From a checkpoint of a small image classifier: moe top_k.
Rows from block 5 of a small image classifier, named by matrix and row number. Rows with one number within an expert belong to one neuron, the router's apart. Each number is 128 + 32 x the weight over its row's rms, rounded and kept within 0 to 255. All counts start at 0. Numbers have three digits each.
After each expert's rows are labels from the 100 images, of 14976, where the router gives the expert most weight on average: "patch colour" is the nearest of a few named colours to the mean colour under the peak. Only what is clearly more common there than usual is listed. The data: drawings of small networks of dots and links. In brackets: how many of the 100.
# router: router (model.blocks.5.mlp.router.weight, 8x192, trained with AdamW), inputs 0-63
# up: expert up (model.blocks.5.mlp.up, 8x192x192), inputs 0-63
# down: expert down (model.blocks.5.mlp.down, 8x192x192, transposed), outputs 0-63

# expert 2
router.2:086126134074173078102108170177129138140077118092092038139143163179153145126124150140088076149160108103174183184088081158172118097093093176153143134180140147092092125106113147131106106187104147
up.0:114133130198109156109162152145139104125113075120167135136119074097174169115143142098106117126120077089144132132093112091114139145121131105186147120191123115104171136168186117137115146131122132
down.0:088110078126102113128091173163106163096108110155087110092143120106135166154135201199185128043167152121088156142168152107102155117170061126108148114050094153163146163116063086122110124194137133
patch colour: brown (71)

# expert 4
router.4:073098107102122087146186160116140148102168115143123239134130093196135150084149134120138112076124105145098114093177110102149139145120178123142171144106117158182114153135096110149175139199094116
up.0:105111123123134114103140163179179079092081092112068132154114095169096191124111150145077122122058099120176093100149109158114104115191172124113155148192124115119147081133146139156145195137127164
down.0:136138180140179107160091119110133141128177180115119135101117093166128115074148166160112130109181122099122181140124130128151207169131187178137123077188077166118106132096119114180092135116162159
patch colour: grey (66)

# expert 0
router.0:130161113056132119055126164072079098102127143197196106133169120118110188162118163118115103146169107099135102202138179112051149122082132060141100126148135196123061088145121120164077109107206148
up.0:123119143134184157071178163141125144100160117111089101176089128112119074169119078117118134117121120148137099147155157210196081221145114130178175117072127110140081134108114111147188126081143154
down.0:100150128137149129146178172202135105166157113181120095132167153157126115122106133106159167094125179143105087097106122184158092129139163145154109178135113145121096101120076129197118085124139160
patch colour: grey (68)

# expert 1
router.1:159116125158086068131072034181121113139078153095127168118131158024157135168107100113150145192122133072155102138104145147095107080141175198084138140129154129111118091105150105116114150098089145
up.0:155144165129174149134154107123135129115093140126092113108125131143097152110128168190124125114047094146059081122121143086158102111095136166125138125133155165135175080144092046114098113123162097
down.0:087097132155106120174177133134100162112101118075116135102078210127073167129136158090162176150154095162148141081110136171143135149186119120084142142126173092171130114142141131109134128104179137
patch colour: brown (78)

# expert 7
router.7:109113099176133169111131131135166151145112095133114177155100166121183141094167143117127100058094102118125169114152131138125184193176171139093043123097140099185184135128179121134101124132131116
up.0:060134086091185116132107138145093165121121074173099114100085141169192142123137143200090136129139202167152183093120118159131138074114156138167175128180023179154167134138148134131193150131154118
down.0:083126118126097113114083147084120158107084093175140193114167124130133143103142093128146174117141154136154086097100119150107129138173224140103130140099126190120158172139141084115121134128161131
patch colour: pink (57)

# expert 6
router.6:169201203081095146182089119168040087109136144146137096127146131129088139141102096169135143124119184142123114145109166089080083114088058083162128149112128163123147120102172093149164192063139147
up.0:107133112136173106158131054162133145093129076223099110170115174116112190094123082151142064145076144085109141173186159140073046131154083103151152204109121096132099152086153101121124128171123136
down.0:138115166102110119109082141138161153165162137146153147188139091103106124096125143058083119165033101112134095096129078148099123199151196131121130060077200118146119115085131091165108134142134111
patch colour: grey (64)

# expert 3
router.3:125115112192160138164165116145186160148178096110078175135101128153170147072147113094145155060110149154073169138132079073085110147104138194148111107105105071123192078131131125123163087138126123
up.0:140123143098152147091104097155104129106129165078116140096179150105189093154167156164129106112096138128111112131140155161150096096155100172098078142113139191156134174181047104093138094117159164
down.0:115102086099124162128101090192142118146114112173181091132089104129120216118117153129140115119133150160090108086119147154136133140123120107081180126132058127155121092118138089152096182111131105
patch colour: brown (62)

# expert 5
router.5:151108126181124187108146123034171135135140137112151087105110108123070021152122115143121168169149102169136093080122109180218136123170103068137167133127106084117148210140070185102134113117125106
up.0:148137120098085114133145079178180205054137088087118143156185171134104159136101120140161127137150086119121133191108073112180113105116092093157134093141111143128109136098119104146118114116152190
down.0:099108116169066105141133150068143115134128142128123152167113114132127168114114174110150128153132170124127113070121148140115180170186108143149131179133079179156181151115091109110131130142152096
patch colour: grey (69)